python train.py --gain_aug_db=6 --hop_length=160 --input="mfcc" --output_stride=4 --widths=[256] --optimizer="soap"
Rows from block 6, named by matrix and row number. Each number is 500 + 40 x the weight over its row's rms, rounded and kept within 0 to 999. All counts start at 0. Numbers have three digits each. After the name is the row's rms in percent of the matrix's.
# fc2: squeeze-excite expand (model.blocks.6.se.fc2.weight, 256x32), inputs 0-31
fc2.0 091:467446509444482475491455420548514447556495453497522399560513496476511468480502480522532536473443
fc2.1 077:436522524436519442457482465497487466506522469547473503547499519532557407416512506517543472554481
fc2.2 092:488516462429495539492536535457570427481486492492551448474500599461528556490495506473451498523550
fc2.3 109:458477473577505456498469547532483450469436611509458493521466490496504495433504498499534473564461
fc2.4 085:392486538528413488533559562467563516452477475440471474521525495510478441513482515502512503509528
fc2.5 122:437543466528530522510534566448547510487520436496494521542484444483544480587462461472536540563522
fc2.6 103:590459416533503466487484501497512617438449509481498492487506536481537474491492469458485500442481
fc2.7 066:521513492538510525429420535533511511510509509434442505436469534459501442435497533482427536468542
fc2.8 278:510503322526519425488520495481496547528501500467474549506504481513541515520506499511521528515519
fc2.9 109:458571601505529539482513578468532522453512501498540477481481424483445537481516509428507516507475
fc2.10 117:457487607448494584553508477499520457419530527448508453460497553514495525495504505451510510521530
fc2.11 089:484468465492507484524473474531571482466514592510492523436502549537478514429492512467562541450418
fc2.12 073:476475462488529484592487562494481507482511499541538488468523540473512397577542519432483529471464
fc2.13 103:508499515458496489511425529580502561451457506456483444508539540463428517477484466451556438476528
fc2.14 082:489506509519405504542390527533561533461477524458576485550521463526510555478518492493477478510481
fc2.15 107:494571587518508509513515605505445529440554508476490482435510478526496534479512529422490516499526
fc2.16 127:464451484554512386473509531516534429528531494502465457483486558543521427479477495474558460505496
fc2.17 148:466484637490511568511476523525480418461514515456482486524496531460461505425486478505508495466481
fc2.18 086:484460465526517473545460460548530482555589541490539506445502510477483578437506465468519538513429
fc2.19 102:486511515405471512443510519491531556442475469553589518437496549464497509524506516462489464571516
fc2.20 105:486493488456438523506505508538481588455484480457542509494477465484489569389494530445453539492540
fc2.21 094:488550508529465537496472516507562485455568533499437488424458477468528564428508440520533522445484
fc2.22 104:476482617503474561490516474516526461451464492468505475474491558440482421424510459482482476495501
fc2.23 092:525566460571445507521480434496500454416539469499452562488505441510510498566469492473549506468510
fc2.24 082:506562464467491496484567501528587503403492493480525438471472513501476529424456469465563508491490
fc2.25 108:448523496517510493470471502538554529483484504441524482404489498465391503477527555476512466416503
fc2.26 096:497601432558570439514510501492493455513488488504481402535530467489475443455513496525505535514487
fc2.27 073:587521482562510511451519443449513484507430502522422461557510481458506483520483469471526450562463
fc2.28 081:443493504506569503447479495529583466413513552471518507480504449443526515470522503483506496579437
fc2.29 096:529505434493540394478583519477547492487437492506541461451505552542533471509519442463482495480475
fc2.30 088:472489473498511503556553487499537487400522557467550538424494508485519433461512553540527460514443
fc2.31 087:455538513568524454461440540540471545420444460442533510536499507477478498420499437505526501502494
fc2.32 107:569504421470501510500483540548572575445498513484471542454489592510541540482515502479471516455503
fc2.33 084:484578490439494552568458456559510529431522483494556453515507481512461514485509501450508529577551
fc2.34 109:534516502525544373493523580549510510484484503490563492474490538492471459542509540488546460437476
fc2.35 101:547525477502459495411546484563460504458474435529511498497497456497506476408502466528520500488406
fc2.36 101:500537473527448518397442509514481510445485505475539567462475504539539535471512544410482490515450
fc2.37 082:570436493551520456468460501495527424479503464510469532528553398535455496491509471455501493495439
fc2.38 075:565475548426493471548458540556522532482479520459594451485538525534423455481523503487514486489520
fc2.39 119:473465463549504373484505560487497440529516532505461520498504484549524390521516515502499464505497
fc2.40 112:473524514539489436479523541429518473507514496506505491570483527548608503482498390467523496483481
fc2.41 091:529417418503446450527536503442478557479493494462504550443515538491488443502503520451460497431518
fc2.42 064:548555508490476435472541572547459474491546467519544525441529570502478496534509542445545558473527
fc2.43 067:514482425532512490501484471481431583431496504534470515479474566463495469437459535460539482467567
fc2.44 094:467457575491505436472478491504460507431460467499515539446523503541465562421514554476543502439478
fc2.45 097:449568490535451509429514520521519539412481529478550522479505490516456542457510545447449575506491
fc2.46 096:511534544546436468473514516575427476428540510518480495514526562482439508466507533468526463429465
fc2.47 082:484473461554463519521552465548557488485479461514432463466478505515518475419479503392522513460543
fc2.48 099:467410535564456452523508511583470502466536493463456547488514539535563533464464455485485544477480
fc2.49 103:464538608514478525540501508482502508429525505524510500554514497445454384484471481490467483466538
fc2.50 134:514456378522552399449478484505508504512497485446491520483476512510504453443518464459548537492491
fc2.51 111:434506474508493494480537488571536480357463577465526506531499497504478550499520505487519536468484
fc2.52 079:506542515475473521432489494519535514428432476502520507427431557474461523506510463419552555518491
fc2.53 080:486518564447453515439525531524531609434478504446499488456489483483468560487470483471472563498525
fc2.54 089:577591510507554434529535508471492490472501463475506452494526495443553483501473420450493542482550
fc2.55 093:564508425573503526497456451519499504460511475477444442570491484456518532435492444435513525517510
fc2.56 092:465554538500538540451493466494560465411483512464511494545450423544537515566493468505522551543500
fc2.57 108:542479533538530511486539469552457466429507494485506502564477474517391458416528516453518474471521
fc2.58 071:487526465571522493507472466483514499435434449509472504445532553547518508453509455411439460511456
fc2.59 105:449536533549469605502491479474523501446570496467474456551517401504466462529488489471528520491494
fc2.60 149:423468623526498550482530550522504406455488515509493502451483559533480509461517512493501518482501
fc2.61 094:400522582469503521461506480459512555427506531483498508466479473482539557457496483485574528537540
fc2.62 123:508481512510480573531501505520483552410519462483565500474507448412480575481512530454460522542538
fc2.63 105:500439415479553438519475497513494536446548522529513461516481460474515402441469511468475507522554
fc2.64 165:484554335535469459467518488475493499527519478509467504547506466530549504539484506500492522551514
fc2.65 061:498551455502487405484436524537475488417553560459491468557494514497477494467484548458517496524438
fc2.66 142:604501391481487478548491444454506520518504432492528519496486498489528456563480503453444495515488
fc2.67 087:522527457490586598437504436438529510467514484456514526434495539497532448498515515468480505451507
fc2.68 110:481498544419517497491431387537586532524489515508528504466518497504486507453521542509480503490421
fc2.69 066:479551471470468469534557428458562464561423520460495529492499475472509412535520519522551474494481
fc2.70 119:517537514533473464433540521522561398485494502465522428529510453610510493502505468508491512503467
fc2.71 110:416519556486407565510547544478514465421496501558532479513497491451525538513508514442525531511511
fc2.72 107:460421547485489444483499487585515487433492599481517532515492446471471538466474435471486493485499
fc2.73 197:466466460562480476534489568492452601426507537490468583509479449473481454464526523509504510492503
fc2.74 082:469499475384476483456558473513500550466479499442564545510472475479514565469529499431501519541479
fc2.75 082:533521498519560524553520488477580535444481553490482514482454476499429524432473492436497539432453
fc2.76 078:493492495486438465512452459426502576474515414522488504457493526509478496431485394470488521493525
fc2.77 072:557510495565503550586552510501516533445584482494521509522524524472490496537535485443495486586452
fc2.78 090:513551494404495536550417470497487511422599534489523554474536506489541494503475533492515488497483
fc2.79 082:478499493532500509485490567531469482382532561379529535516481473500457517523495501471501512454490
fc2.80 090:505549438531477517517473513509476594415530467483537465597520536487486572468505481504517521523466
fc2.81 088:440538490514461466469450531435458497514592487394505510458492478506459472452506566508509513473499
fc2.82 087:479486442535510485487441558470525529428522489474480433453537449530578542430520533506545491481471
fc2.83 080:424482509507480479473496437541547483462517546477518477391513502552522517474506444488485556478420
fc2.84 091:505496541500451529398496420525494511435531515586566508446499462542527463515494480507467518518473
fc2.85 072:447509470534496509486528502483514598466547489525603469477507455506391488449490492477492510507535
fc2.86 105:497532470488504569537526461497536612449470477447526493437473512438492531439476486463517520452470
fc2.87 108:568483561563473447512513469531552513520458491493446502539520532518519431451514412514467464489558
fc2.88 103:477485551473449481506551548602529513442534534552534521458504484586506539487520528495460492442481
fc2.89 085:509529450448467507480528551540575459483501465480582475449505544461514471448518579447481540469500
fc2.90 096:519601417564478500431513527495502512509481483523451525509549521439516535451468435469497509543520
fc2.91 100:461473518510430609515475522550499488398488493510539553509519462556494521447509515464489549476493
fc2.92 056:461538466494482479459550424514454501533448544490465442524529498517540448496540427431450460502542
fc2.93 081:537472478445466528495537528562493562410489500481498526444495601514482534472471503453499504572516
fc2.94 102:509540437523519505564543447474489580456555486460436476486520481543544520502495428467564530527503
fc2.95 072:503403458516507436477482548559562501521455507505554488551473509463597472466491495474516527501541
fc2.96 101:569546516486506500443483545479531522454496458528549508464498523518540561566497513427486548534410
fc2.97 110:539579479497506483499494489549493590389483483485548517492493505510498485442507504413483507441528
fc2.98 125:509487473492456484496483567490444438489504451503515500472508595449609474497530544456517458467482
fc2.99 090:456527564433463498446515461518540518432495539462538519466507388527528521510463514504505486561527
fc2.100 090:455492508451505516437423484568532565435503539508497495445498486490509522447540510424520525452555
fc2.101 090:451486482508452537496449452500459592477504537497527521440515537450518430437500471466480530422513
fc2.102 096:574535509552490531539510516436455459519528474470445478530490546469497403456529563441484501475507
fc2.103 098:521452399434454513533530455496484495483504416493567468511501540553512531495492449448503484521550
fc2.104 096:488532510495467576451471400509456511468533548438455475445512508517503561544509459467518544449507
fc2.105 092:505487503545561496547444577502565510459472529434525565462512467524550498558541500452499519442523
fc2.106 097:518501464525496469543486481614525460440504531527553597547482498552484506462514501448507520449499
fc2.107 083:452553513568489496473512591554475519421488554469516480501459492495488528466526547459565558463498
fc2.108 095:512456397481492447496433561498479504502496451523504540550511441521421443508535537453492475484509
fc2.109 075:467507529469492473509540494506537594409544515411563516441495503472459515471540483444494478511507
fc2.110 108:507509551479488481449562484523531495463429571488536502470510510504543511403486579456491480503570
fc2.111 084:482502483556524509517542518445503593450540493484519550467517398552526524508497480411472510518514
fc2.112 084:552487448549523528418442531540474509490556438517474483516505515525510508479469382459504512542496
fc2.113 095:564527498497449547468496468513422562440480487546499574488485477479495508443485454434430508462498
fc2.114 072:439521563472513493575494619454520476466493467440530473503503466501445492461521549465485506489464
fc2.115 092:546528544447461418544544530409538464486494498504488459455555495492453443512498528487523465544544
fc2.116 198:466524342566483433523491531524522554520491471496453528475510474500512493495487499488522517545529
fc2.117 098:545443457535492530509516429502510585438527532484457527508471495499476419450511448474511531438455
fc2.118 068:519505431538524390492488531464491501464506448423441529474461468474546435493516469499554514498474
fc2.119 108:452473407437474491500498503445549472492445471449495470565492504504515464526498518513550513573579
fc2.120 091:497536513553518517515538534484471572461516488480478545478458406462435554440507502476538507417504
fc2.121 095:542464423483522549525520455426482509504572480431482527547504512503460442469511461468443519553536
fc2.122 091:515478530449449480430501463510523446481449513370496456465514501501548534489537479478499501491429
fc2.123 090:585490418448505493505579552503507500449544472458522472518514555448498487570520504500533506516437
fc2.124 074:509457477478448589545471504555541491435487515562458509521460479416507591487490512469501520499497
fc2.125 094:455517523527504547516439455481480581489514450505409579511511488540469532432523477490451532489537
fc2.126 097:458529517576549526542509520500544476460508535492489464511449373490473509518518452488578523490469
fc2.127 096:534486509473475527483527547528506574410476469503541488516523537418579574491544512479466456493482
fc2.128 113:489438408535481451443525526516525516477489493505519539549510440507459445391486489513487449505522
fc2.129 071:490517438496433485541477480506558508455484453501393450503477483568560519512507491478543514556551
fc2.130 113:523551530537484571496460466485499555432482530508478479525505384516447512535480476424492486544506
fc2.131 080:476511448539492567541527431467519555407498490486469574496493483484546578475507538538502485505546
fc2.132 093:582507511490453539508498480505443462498534460592436481502519549504541461542506451455426522516533
fc2.133 091:512514443447447448500543560491573516480496496441547505418516448535491564495529508461518540508450
fc2.134 089:435461564513495435506486524565478449424530497506485589516464565527442466489521503455489512490500
fc2.135 130:422522527493431499513498524518502523449478486471524604425480482468534416448490533536505471499486
fc2.136 082:511517414482458545498540531541544568419436530533483482535515464574498513550485526477517540531509
fc2.137 061:454557445560447536473520505500523500473531578452474517487467446509547516435528563464490510568524
fc2.138 092:478508519495415551586525460526503502450565492460503567549500533516541470408488495500502541516520
fc2.139 099:518469499473522450456408483484516601481505505492535530483528511544491411477491486438548507466553
fc2.140 095:470410555480553494551455472461488452509508459456462482511484468526455510462487604470523479456479
fc2.141 116:481507457520533497568471462519510604440531492487539602492531453471471525453491446484475479509519
fc2.142 098:530589494515408562478493477511455562398481496464484524527518442469535516479474511494515474472504
fc2.143 087:501510571513538494477535511469542586448507487565484549540489466453473502435494599479468515505529
fc2.144 093:499431486547465513517550559433505515482526490474495559483528470444457465409507522423524516457475
fc2.145 111:604498482483455602553502515509429502503510491481468516502496534529550560465543492477444526499457
fc2.146 106:470554443500536441437521471453550437523437493487501448580489467532538489522507481488549542549481
fc2.147 112:421555467488420503498482432568518519442514533482542556437474492477547532467504484499461538473521
fc2.148 079:501509544531435438524451494497605473492446541532499461509518432576507521497489503507490450459550
fc2.149 094:554476491558437461448436506489448508435489484435554557499490536528479506528534449459449503502450
fc2.150 096:527551444484496522401491504590525525461483550505523469482520495526478559431504499446474542445477
fc2.151 077:483482485517498512531460517573516545519526473565513505531505505505462449411530408439552508436517
fc2.152 088:483498363487500480538462558499533456468517504457514451472538449450438468529523492495533512469473
fc2.153 091:497501488512504564463478465506452544459446494453496567410533455519483559451490451486569453523520
fc2.154 082:476619495449540564480521541524452562423512541473460502489530535547492497458513523478486521488519
fc2.155 113:479513473569494545527439542460495565430502486518514545590484399490466501492491511471478487488539
fc2.156 085:513518526496526499471538459493498493414487436468475470514495417562516489490516420462576485570527
fc2.157 091:474496516483459607470521496447475532466526514444479482435485524467617490516454499463493526530492
fc2.158 110:505484520509467487527469524501469575497521480423526574421489523496531465453539517465491492388479
fc2.159 088:517499427471438528530521488546511516466533518491479526583502494456581467486514452540520495592447
fc2.160 072:472512505542548497522388511509524530386509534545536517525481519491455476458543497527513445514543
fc2.161 077:430486492486518522473511584518529461403470555497493551552494551457502519466517567456484504527454
fc2.162 106:535540445536513598431464474468489512453417502501439532549490506465463502442489551510523494525507
fc2.163 110:495513422592533529543486456480496529434494515528473579514490420468458485521487549458539488479515
fc2.164 144:554476408500511446541484485405459552506546467489535530535510545427519477533503513449489526479515
fc2.165 084:435494497431478412453537476414477493504554578507486476543496508451526455467505497473461494538501
fc2.166 093:497435529440474557455486506518492474452484559446532524439480499521551616496516494477462470525485
fc2.167 096:491499423493593475450583453508539473526537460538505478537507490436430497534499485478469490504554
fc2.168 098:498449464458464627489532469521484472439464533460471494517555500430520536447500477516514534525483
fc2.169 120:520471421482512438527490516498571401527525468517540479595506475536528485505477439502524500517459
fc2.170 130:457515621454449482456530520524581443496509505479537464516470457484460561513482484467521522481467
fc2.171 089:490488425511475380503470464505516507547505428499479498495533505453559453457536483435499504488448
fc2.172 100:464490529507537613452491408449493549431522522538493474517487502521430550498496503494538503530517
fc2.173 106:510568548520514570490478511447532528444471480516511461515504512549507520491509484461576509500626
fc2.174 075:455556421518493549512518516564469462451493546480447492493526474504521399460538476495520426488513
fc2.175 127:496526538554500447594528543444482472441513464514528505521524546500555470512491515437523479560574
fc2.176 116:470541543509423483551538462495479539442490540457493472454531420535519509526507435457491570541474
fc2.177 108:417519461533486469482501543429527487506509416482494482565506430484514465546521504473517543572553
fc2.178 093:485515473528555518550493417536488526486506522418417491530499498484476543404515484461475543519549
fc2.179 098:488487404524441478435546552488507488470524428524517445478434450534537521559481528485484523522530
fc2.180 070:576508479438476475429536516482444522462477504444513508552481570522575456463497477497457554467484
fc2.181 073:585536506413538532522470477493608470473464470531544501516487472472539469458548512449515471507493
fc2.182 089:485457552483554536444542497540545496466465510430503541415488500498533513401505524452448503496482
fc2.183 095:502456553472538530452455461503581433456512499541583477524471523541512563468504476450485538503460
fc2.184 081:531543506536484568481575463461457520464425512455494513518500606495462506522483546443502507459527
fc2.185 122:464535498517439492392486518409456489472468443503522506556489478491494486449475589512481500523503
fc2.186 077:483517447446568459523486583509479550489474434444497449545518469503509537428471551551511478478502
fc2.187 083:495548510453500552481507525507570513429544537542525419548469490507457595515484510460540502479459
fc2.188 116:486530543477482480467467529605516492417464507463495496458496511486526525391479542500467472453462
fc2.189 080:536469513501417547546480511432438487457473448533504502565510482480496419527506524413491500479528
fc2.190 093:517602463512408487460480509509471533473491451487477514516486541477525503399527555511475460467538
fc2.191 079:536498525538494501509502593511485424513449472472488503463498582512608472448509464484511554481494
fc2.192 085:458514483489473502469486474509540506420483438490526486494510551418448554569471494492507486584571
fc2.193 067:424492501479544563530505459477489525480510484437449510541439570536456514515479449476584530544484
fc2.194 100:435456509426489541481534527519464519458473567466525556421516479464537526460507535448456550475481
fc2.195 088:521451508454510536462469388490521566515473566537465484446517512521516549426494473456527500504536
fc2.196 135:441480523547473480508529641531513495422490540510495572478512481503530509454501554484507505469500
fc2.197 099:504556516481524536469490381566473503418466511483482515516462547484510561473475456494478510482438
fc2.198 091:520477520514492518477493495506462491565460498423477492410502579516436467458509578476490490428463
fc2.199 097:483505484520450515514474430550460573451475475514485537485489472551459596442469420483498479527498
fc2.200 140:565487441515575499465479529493556443482470482487468418572496548530489547534513442455508535486514
fc2.201 100:470465507531435564502488465527519488395543468469479578436522523521537489471503539437491512487545
fc2.202 104:511411464506470489471458536548505542414529593429499515463508472508468483457530476502539517539490
fc2.203 103:551527462592440518508513419524466547469519509466422476463475533487507522547495551428499500486511
fc2.204 084:490526501496443486563515430527521570447497538458535506423460513534433540532532508439524503525451
fc2.205 130:437441531541457500464521538542442501460490480408518568438515512528511432477495523531471467469530
fc2.206 099:511506542520476516497542471521440507428544557567488589465488515549499506434548565470486498453486
fc2.207 122:495553396520496379487523516526505547474495477463463526453493535538546495495514459517486501562475
fc2.208 075:432466552520447435525505502425539568463517480506452453533487472519541511477493497481562506569549
fc2.209 107:481474422494481428559562591518557485438489508484572478499499473530481440533478530494505489513528
fc2.210 085:585522509538550424477425504453496498435483504445508528530486509437478452475507501455552439494503
fc2.211 099:580442501567496500409502487446472502447467498515418535484485463570482490524464521472496459529499
fc2.212 114:497529516450445515482455493506516628415535484448523521502515523424492560481506496476482509470479
fc2.213 081:550475500483526447491552517545492509422473490459414532505534491497569428496504484486497439456431
fc2.214 097:420499504444484511482506563500549559462455523401545530483509536505476456487472508482509568493563
fc2.215 081:560482533488527533548501444490476482479467500482540421572483496437554463525479443463547567526536
fc2.216 095:490501460495608492439476471427518466483475440471503428498513504457438525511471459489545465487551
fc2.217 107:460506568494504509520517585456481490447524483437477537431517558517511496405511556458546501497493
fc2.218 098:463515448570563514488501562522527496468482467464484530496506485499507522356520503481531522438503
fc2.219 107:446507545498479530485519491617485450483521533429526494446484500546509457411519516446506504468521
fc2.220 080:544535481504439481486491500539452569431507481484474485514474404508493512418505488450564486449459
fc2.221 108:521525479472423468519489487463452414504504522532488413452492570436530475460489476475520481528441
fc2.222 083:426463463581490454532557431485533446554535504474445488531533504431529442482500472494507475502503
fc2.223 083:452502441485480544511491540516485419461492517453494518478507460493580456416500459541429466478544
fc2.224 079:403532497463486534467453462525533539482466509433476557568501423456511491474486458504454547523495
fc2.225 107:549508476484481419521470560516579440482528463492468480481527540528419490542501447430530515495469
fc2.226 113:409515504539526456543560505491494521428581536473529558517509457482427489537497537475486519493449
fc2.227 080:520476447520459508474556544568499540449573489463519523546476529450475436487484571461493560463487
fc2.228 085:533469470517440512551530538553506434421482535426494544448473560468439467497538504459490520511498
fc2.229 068:538484402489496483518498527479506539493503407557458452472473557460458438515524454429484492510508
fc2.230 104:430472482472476570462476473499470504438551509448481564496522542495466594432511473490522511537542
fc2.231 132:508402498524441427469526535553536459498484556505544430539491443553528486529511519506502511449473
fc2.232 096:493460475456528535487458474515515535444417499524513524513455610518550489472531466421489529539525
fc2.233 102:443447489482502423473475547451472519565481502445529507469470543484445454503494579465449530448508
fc2.234 061:577564430493492561504520487528454457511494461532464522486489474576534535444454500508526440440485
fc2.235 099:578478548467487515458462470436470478475476488435468469468492597493515535451485542481436458468486
fc2.236 079:515503554520552450519505567508437449456521553464435530502526566537401476467495514493516491511472
fc2.237 095:420499499524542456443446532513461514464475482442408489524484549494448454453518532501489513454447
fc2.238 117:502470595538480498459521528549445388490459517485448493494502486553485543446544500490466477481537
fc2.239 103:469451480500429422529552559502523526452462525449541490446486506525512444485520579496572515505498
fc2.240 084:454499439453517548485524462564441592482500502490533545487512464480472484480489482398444498504535
fc2.241 081:512399481463449559475518493474489551457562497493510546479466516536456477458488515472480555512593
fc2.242 111:455472555566485585494495405521437454515496488452452507490489503528481486502462456446480562474501
fc2.243 086:487434497492455404558495453527513555474500592428541458506518527502505487463526463499505517456465
fc2.244 137:553581497477410566529470513528479545470526451518547545512512519409525501508505529462460534483504
fc2.245 099:571518463539590460537442503496496520522502493491474525475496574465503456478517538458535553420451
fc2.246 087:532526474502464549469459505464423539462481465417498411491492451488478538534488442455435489512515
fc2.247 116:449524470467463437468467593498549441509503508444562506511517465541514516474494584508492447453508
fc2.248 119:558470405496446456515501438456453437548515484475495436525483549444543477496484461477534503530510
fc2.249 082:552592501518447457470519503522468482477522497478486543501494468546544492453498582413579515494495
fc2.250 079:361477526474516515453484540481522476502496455451487541473508499450519436482510439461506564510512
fc2.251 085:456526468449503456504478482514506547465606528438501520584507452518549543483491469463562511503460
fc2.252 121:415418598494501530439534531449496512463442498468478493462485478474506470529490515470546539491453
fc2.253 163:435511440569547442472500464489505571449487517482473525550482460583499450467502501496558531527531
fc2.254 080:493461440434466425490500513577593486460471443511466482466520486461503486509503511517523537545568
fc2.255 070:448491530417504555543588448430527514495457477547528434486493495545486542501521536480476475542524